{"model": "spectrogram VAE", "train_examples": 26041, "bottleneck": "kl", "encoder_parallel_block": false, "encoder_width": 256, "encoder_positions": "rope", "loss": "l1", "decoder_widths": [48, 96, 96, 96], "decoder_dropout": 0.05, "optimizer": "soap", "steps": 4900, "warmup_steps": 240}
Rows from block 7 of the encoder of a small spectrogram VAE, named by matrix and row number. Rows with one number belong to one neuron. Each number is 50 + 12 x the weight over its row's rms, rounded and kept within 0 to 99. All counts start at 0.
After each neuron's rows are labels from the 100 clips, of 14976, where the neuron reaches its highest value: "peak on" is the class under the peak; "top examples" is what is common among them. Only what is clearly more common there than usual is listed. The data: melodies that start on their tonic, played by one synthesised instrument.
# fc1: MLP up (encoder.blocks.7.mlp.fc1.weight, 1024x256), inputs 128-191
# fc2: MLP down (encoder.blocks.7.mlp.fc2.weight, 256x1024, transposed), outputs 128-191

fc1.652:91 47 42 82 55 43 51 04 50 43 50 33 52 65 50 52 45 00 34 23 75 50 52 45 60 52 21 55 38 56 39 48 62 52 55 49 50 57 58 47 46 48 55 55 43 47 33 69 61 56 57 61 49 48 50 51 77 68 47 80 62 55 51 52
fc2.652:00 61 51 50 21 42 28 72 58 59 58 56 52 47 28 52 49 80 39 76 27 52 52 67 56 52 69 36 68 46 41 57 23 64 51 26 45 32 46 60 46 58 53 48 71 49 56 51 37 41 57 49 61 49 50 50 48 58 47 43 35 44 52 32
peak on: G4
top examples: the note G; tonic: G

fc1.459:47 51 45 46 09 46 29 27 93 76 47 56 31 22 53 16 50 43 47 65 53 45 48 57 55 51 50 40 44 51 45 55 55 44 46 36 52 53 51 61 38 50 49 44 62 45 46 63 47 60 64 52 36 79 51 40 50 44 54 49 34 76 47 56
fc2.459:77 49 56 53 57 69 31 71 05 27 55 43 39 68 50 70 42 61 45 57 48 57 50 47 52 60 47 62 66 47 43 60 54 45 45 62 23 49 48 21 52 47 38 65 67 62 49 37 61 42 44 48 45 25 60 57 48 76 42 67 77 55 48 30
peak on: F5
top examples: vibraphone-like; tonic: F; square lead

fc1.634:32 58 38 60 48 27 48 62 31 38 57 49 49 41 59 32 53 50 50 60 47 42 57 44 58 16 60 42 58 55 61 29 60 56 57 50 77 61 39 45 42 51 49 57 69 44 53 36 42 52 37 54 32 72 44 50 49 76 37 61 39 55 36 54
fc2.634:58 46 56 49 47 34 23 48 63 69 39 53 57 65 50 68 52 41 44 24 50 54 49 54 49 79 39 46 70 29 47 65 16 42 52 92 47 41 39 52 52 49 49 50 28 47 62 59 31 52 46 52 43 45 38 45 58 58 47 54 44 64 85 54
peak on: no note
top examples: organ-like

fc1.604:60 66 49 51 40 42 38 29 48 55 64 53 49 52 35 51 55 41 34 59 16 54 45 41 60 45 50 39 55 79 50 41 61 59 50 62 53 49 53 37 44 51 52 37 54 45 51 43 53 56 55 56 43 43 55 50 15 54 53 39 60 24 56 54
fc2.604:53 28 67 53 87 57 90 58 55 42 40 56 52 60 47 58 51 37 60 14 74 55 42 52 58 55 72 50 39 53 35 55 38 45 68 25 63 53 48 67 57 49 48 36 38 48 49 57 50 48 65 51 65 49 59 52 66 20 50 49 37 62 31 49
peak on: G5
top examples: the note G; organ-like

fc1.350:55 52 47 51 34 55 57 68 52 55 47 50 50 50 54 43 40 44 57 64 54 24 46 44 47 46 17 43 52 61 38 30 40 45 51 50 40 44 52 58 48 23 35 40 49 41 46 46 60 47 50 46 42 36 36 38 36 58 38 33 33 65 53 52
fc2.350:24 48 49 31 55 41 56 31 33 36 49 47 50 63 22 39 60 54 53 35 50 60 40 59 58 55 66 55 47 42 58 56 46 52 50 73 51 52 54 38 44 55 71 48 41 58 46 65 43 55 54 41 51 67 59 64 54 31 52 44 60 56 58 49
peak on: no note
top examples: square lead

fc1.375:54 28 43 35 71 42 55 53 29 37 55 48 51 47 38 34 49 47 49 31 49 64 75 46 42 50 68 45 12 68 59 25 75 57 78 62 30 45 49 49 67 53 61 50 50 49 60 50 55 49 22 45 61 57 48 50 54 58 49 55 55 36 55 66
fc2.375:45 57 55 54 48 49 44 43 51 52 55 49 49 51 62 51 62 37 53 70 50 44 36 59 61 58 43 44 75 41 51 68 33 52 49 49 50 62 50 44 64 41 40 36 43 61 56 39 50 47 49 44 68 37 44 41 55 46 43 69 29 79 47 51
peak on: C6
top examples: vibraphone-like

fc1.601:38 48 51 49 57 09 49 58 48 66 51 51 49 44 71 50 57 48 59 42 61 48 25 29 43 72 50 39 89 61 56 51 54 41 37 63 46 60 42 48 26 44 69 27 45 46 72 34 50 42 37 46 52 50 53 64 50 48 39 52 50 58 56 53
fc2.601:47 48 49 37 50 69 42 56 70 23 49 51 47 48 61 59 44 65 47 50 39 50 70 64 43 50 36 62 18 29 32 69 72 63 52 16 48 29 45 77 59 52 19 62 57 65 51 49 63 58 64 51 49 65 52 50 57 48 57 58 38 42 44 46
peak on: F5; B4
top examples: vibraphone-like

fc1.660:56 54 53 40 58 37 54 53 42 64 58 27 55 68 79 51 60 73 51 49 50 73 31 65 39 50 55 44 46 55 52 55 26 61 49 98 39 42 43 48 51 42 45 35 32 50 50 18 51 51 49 38 57 70 93 51 16 40 60 27 58 42 59 47
fc2.660:67 43 47 51 52 43 39 34 50 50 41 54 51 46 36 49 39 48 54 46 54 40 52 39 62 46 41 43 60 58 55 55 44 50 60 00 51 66 58 80 50 49 50 63 55 60 50 57 49 41 59 58 36 28 40 50 53 38 46 67 47 45 40 63
peak on: no note
top examples: square lead

fc1.305:64 52 34 49 47 39 57 45 50 55 63 31 47 50 60 50 52 35 52 52 36 67 49 57 28 51 52 59 52 47 57 56 46 51 41 12 50 44 46 53 52 75 33 56 76 46 73 51 56 48 50 48 41 37 49 61 23 37 50 50 53 56 22 45
fc2.305:47 52 64 52 37 37 47 52 49 55 58 48 39 54 35 42 50 55 63 39 51 47 47 53 58 50 31 49 55 46 54 39 39 54 38 71 57 70 66 56 48 35 46 24 41 48 32 50 54 58 52 42 42 65 54 43 46 74 48 51 68 27 95 56
peak on: G#4
top examples: the note G#

fc1.338:57 53 76 31 51 54 48 61 39 49 42 48 47 45 77 50 51 47 55 57 47 50 46 43 59 18 54 53 51 52 51 40 05 52 50 69 52 62 22 78 46 53 45 51 47 47 61 33 25 47 66 45 44 79 50 54 32 23 62 33 58 81 40 31
fc2.338:26 46 38 78 40 60 47 49 61 39 57 46 50 56 35 51 35 54 44 36 53 52 48 51 45 62 43 49 47 44 52 61 93 52 48 41 79 56 57 42 51 48 47 35 45 51 40 46 54 56 34 37 54 24 59 59 51 70 63 52 31 51 51 61
peak on: F5
top examples: organ-like; square lead

fc1.31:50 73 44 64 49 58 59 45 74 47 60 47 57 53 37 44 37 52 50 48 68 51 35 66 36 61 44 52 55 58 45 07 61 51 47 45 49 45 46 36 63 59 41 50 46 66 66 56 52 63 36 55 57 38 72 53 32 53 39 52 56 38 34 49
fc2.31:89 40 61 55 50 43 38 36 55 38 52 46 41 42 57 47 68 67 51 50 36 36 63 28 51 44 60 46 60 49 51 99 51 22 55 56 48 43 50 80 47 53 44 41 49 40 34 50 62 57 43 59 40 74 28 62 54 64 47 51 74 52 51 49
peak on: D#5
top examples: organ-like

fc1.7:57 48 52 51 60 50 43 50 44 64 56 51 69 35 71 53 51 64 28 46 79 57 23 50 47 47 38 62 54 42 56 69 67 56 56 63 33 43 45 37 47 94 41 42 42 50 53 25 63 86 42 39 73 62 50 58 34 44 65 41 55 47 77 58
fc2.7:37 46 38 42 61 56 56 46 47 36 54 50 49 65 38 57 38 38 52 62 46 49 74 53 51 49 47 33 34 43 67 48 25 52 50 51 74 40 50 57 45 20 64 62 48 58 49 71 49 04 54 59 45 44 48 50 67 46 59 70 64 52 30 50
peak on: C#5
top examples: organ-like

fc1.450:50 57 60 35 51 49 33 40 62 38 24 51 50 39 82 26 56 55 65 47 21 53 49 67 62 50 42 51 40 60 27 42 70 45 40 50 59 45 53 54 50 49 83 65 47 48 28 48 54 48 48 51 47 35 43 49 66 51 53 51 53 51 43 67
fc2.450:61 53 45 61 50 55 60 69 49 62 79 51 54 45 44 60 51 53 28 67 95 52 55 37 39 57 58 46 61 50 85 53 69 56 50 25 37 74 40 24 51 40 47 20 51 45 65 51 28 50 43 35 63 49 62 29 56 43 51 48 52 51 55 37
peak on: B5
top examples: marimba-like

fc1.82:58 40 50 56 52 47 41 59 29 46 34 49 49 51 43 67 27 35 49 35 54 37 47 52 44 48 49 50 49 38 51 53 32 62 51 56 65 68 62 44 51 52 60 55 40 74 49 59 66 57 32 46 14 46 71 49 52 75 50 76 52 38 40 47
fc2.82:36 48 80 53 36 57 53 42 71 47 53 50 49 49 64 48 60 54 37 46 62 55 58 54 56 39 57 39 56 69 33 50 47 41 50 51 40 49 46 63 37 48 46 57 60 38 52 71 01 43 63 66 48 53 50 73 55 30 44 28 25 40 49 57
peak on: F5
top examples: organ-like; square lead

fc1.199:57 54 60 36 57 50 49 46 47 19 43 46 58 49 63 44 59 78 46 55 49 12 74 46 73 55 50 44 66 67 68 41 56 63 50 53 55 62 49 55 49 25 52 80 43 47 54 41 55 70 47 56 50 53 65 47 54 54 32 51 41 49 88 63
fc2.199:44 64 54 52 45 48 24 70 48 62 52 46 43 47 31 55 29 07 48 68 41 80 33 54 16 58 52 67 32 50 17 76 46 42 59 46 97 41 57 34 61 49 54 50 52 49 56 53 35 31 52 36 63 40 49 54 43 48 45 52 59 69 28 51
peak on: F5
top examples: organ-like

fc1.19:63 46 45 54 55 60 33 75 43 37 29 29 46 55 15 63 49 73 41 46 54 39 55 53 70 45 50 41 31 57 58 51 43 52 44 46 47 61 30 53 32 46 06 78 47 38 58 44 78 56 62 58 31 48 39 46 37 48 39 40 63 56 46 82
fc2.19:35 60 51 50 34 28 38 50 42 51 78 69 59 50 76 33 44 27 55 40 34 51 46 58 42 58 40 62 51 44 45 66 52 41 55 51 55 51 60 47 69 46 60 53 50 59 33 51 00 50 40 55 40 57 45 59 63 50 51 51 51 39 47 54
peak on: B4
top examples: the note B; square lead; tonic: B

fc1.380:15 47 48 36 48 33 78 30 49 57 54 44 44 55 70 52 60 31 50 43 40 55 51 63 64 74 50 58 50 61 43 52 52 54 61 28 70 60 42 71 56 57 51 50 37 55 46 86 50 39 51 55 52 36 17 26 50 50 49 51 46 50 34 48
fc2.380:99 47 55 48 48 57 41 72 45 53 49 42 44 38 34 33 48 57 50 79 36 51 47 53 42 52 49 47 56 36 61 48 59 40 50 99 34 47 56 41 50 43 48 43 93 56 46 41 44 57 63 36 57 51 66 50 51 59 60 59 31 53 65 43
peak on: F5
top examples: vibraphone-like; square lead

fc1.479:54 50 55 66 54 37 42 48 50 53 34 49 30 64 51 35 46 56 48 36 56 76 23 46 51 65 60 58 48 48 80 58 22 30 50 76 50 38 29 43 53 59 57 67 29 51 56 50 57 47 53 32 43 56 46 48 39 34 37 48 69 50 41 53
fc2.479:83 48 51 13 52 41 61 55 41 52 50 54 65 46 47 65 48 51 49 43 62 16 59 59 55 60 41 49 60 73 52 54 77 53 52 06 89 53 49 48 53 38 54 42 50 35 51 47 48 47 59 58 45 49 61 38 56 60 54 41 56 43 44 46
peak on: B4
top examples: square lead

fc1.568:47 41 43 44 56 45 66 45 35 61 63 54 65 66 38 58 73 53 40 40 73 56 44 53 21 44 71 47 46 45 66 37 67 49 34 50 64 58 52 48 49 66 66 47 48 47 31 68 43 39 43 29 50 49 47 45 51 55 42 64 50 24 36 55
fc2.568:28 46 63 57 56 51 52 80 47 37 37 47 52 46 46 49 66 54 48 70 45 45 71 33 66 50 52 68 61 48 43 73 53 43 49 43 36 38 41 29 51 28 38 56 18 60 52 57 75 55 40 69 37 60 58 46 55 47 49 54 76 68 50 39
peak on: A#4
top examples: the note A#; square lead

fc1.540:99 45 69 34 55 52 10 49 48 46 80 54 47 59 44 53 47 75 50 65 48 50 56 39 47 32 40 48 57 70 41 49 49 68 43 61 63 48 51 50 49 50 47 31 41 64 44 39 47 47 46 50 51 48 39 67 33 54 48 36 52 41 46 54
fc2.540:20 47 44 51 41 46 56 49 41 54 25 51 46 47 43 51 42 47 63 43 48 38 52 53 40 44 61 42 44 46 50 39 64 47 50 59 51 39 49 48 44 51 51 54 66 52 52 48 54 51 53 50 44 38 88 51 55 50 63 46 45 59 42 45
peak on: C#5
top examples: organ-like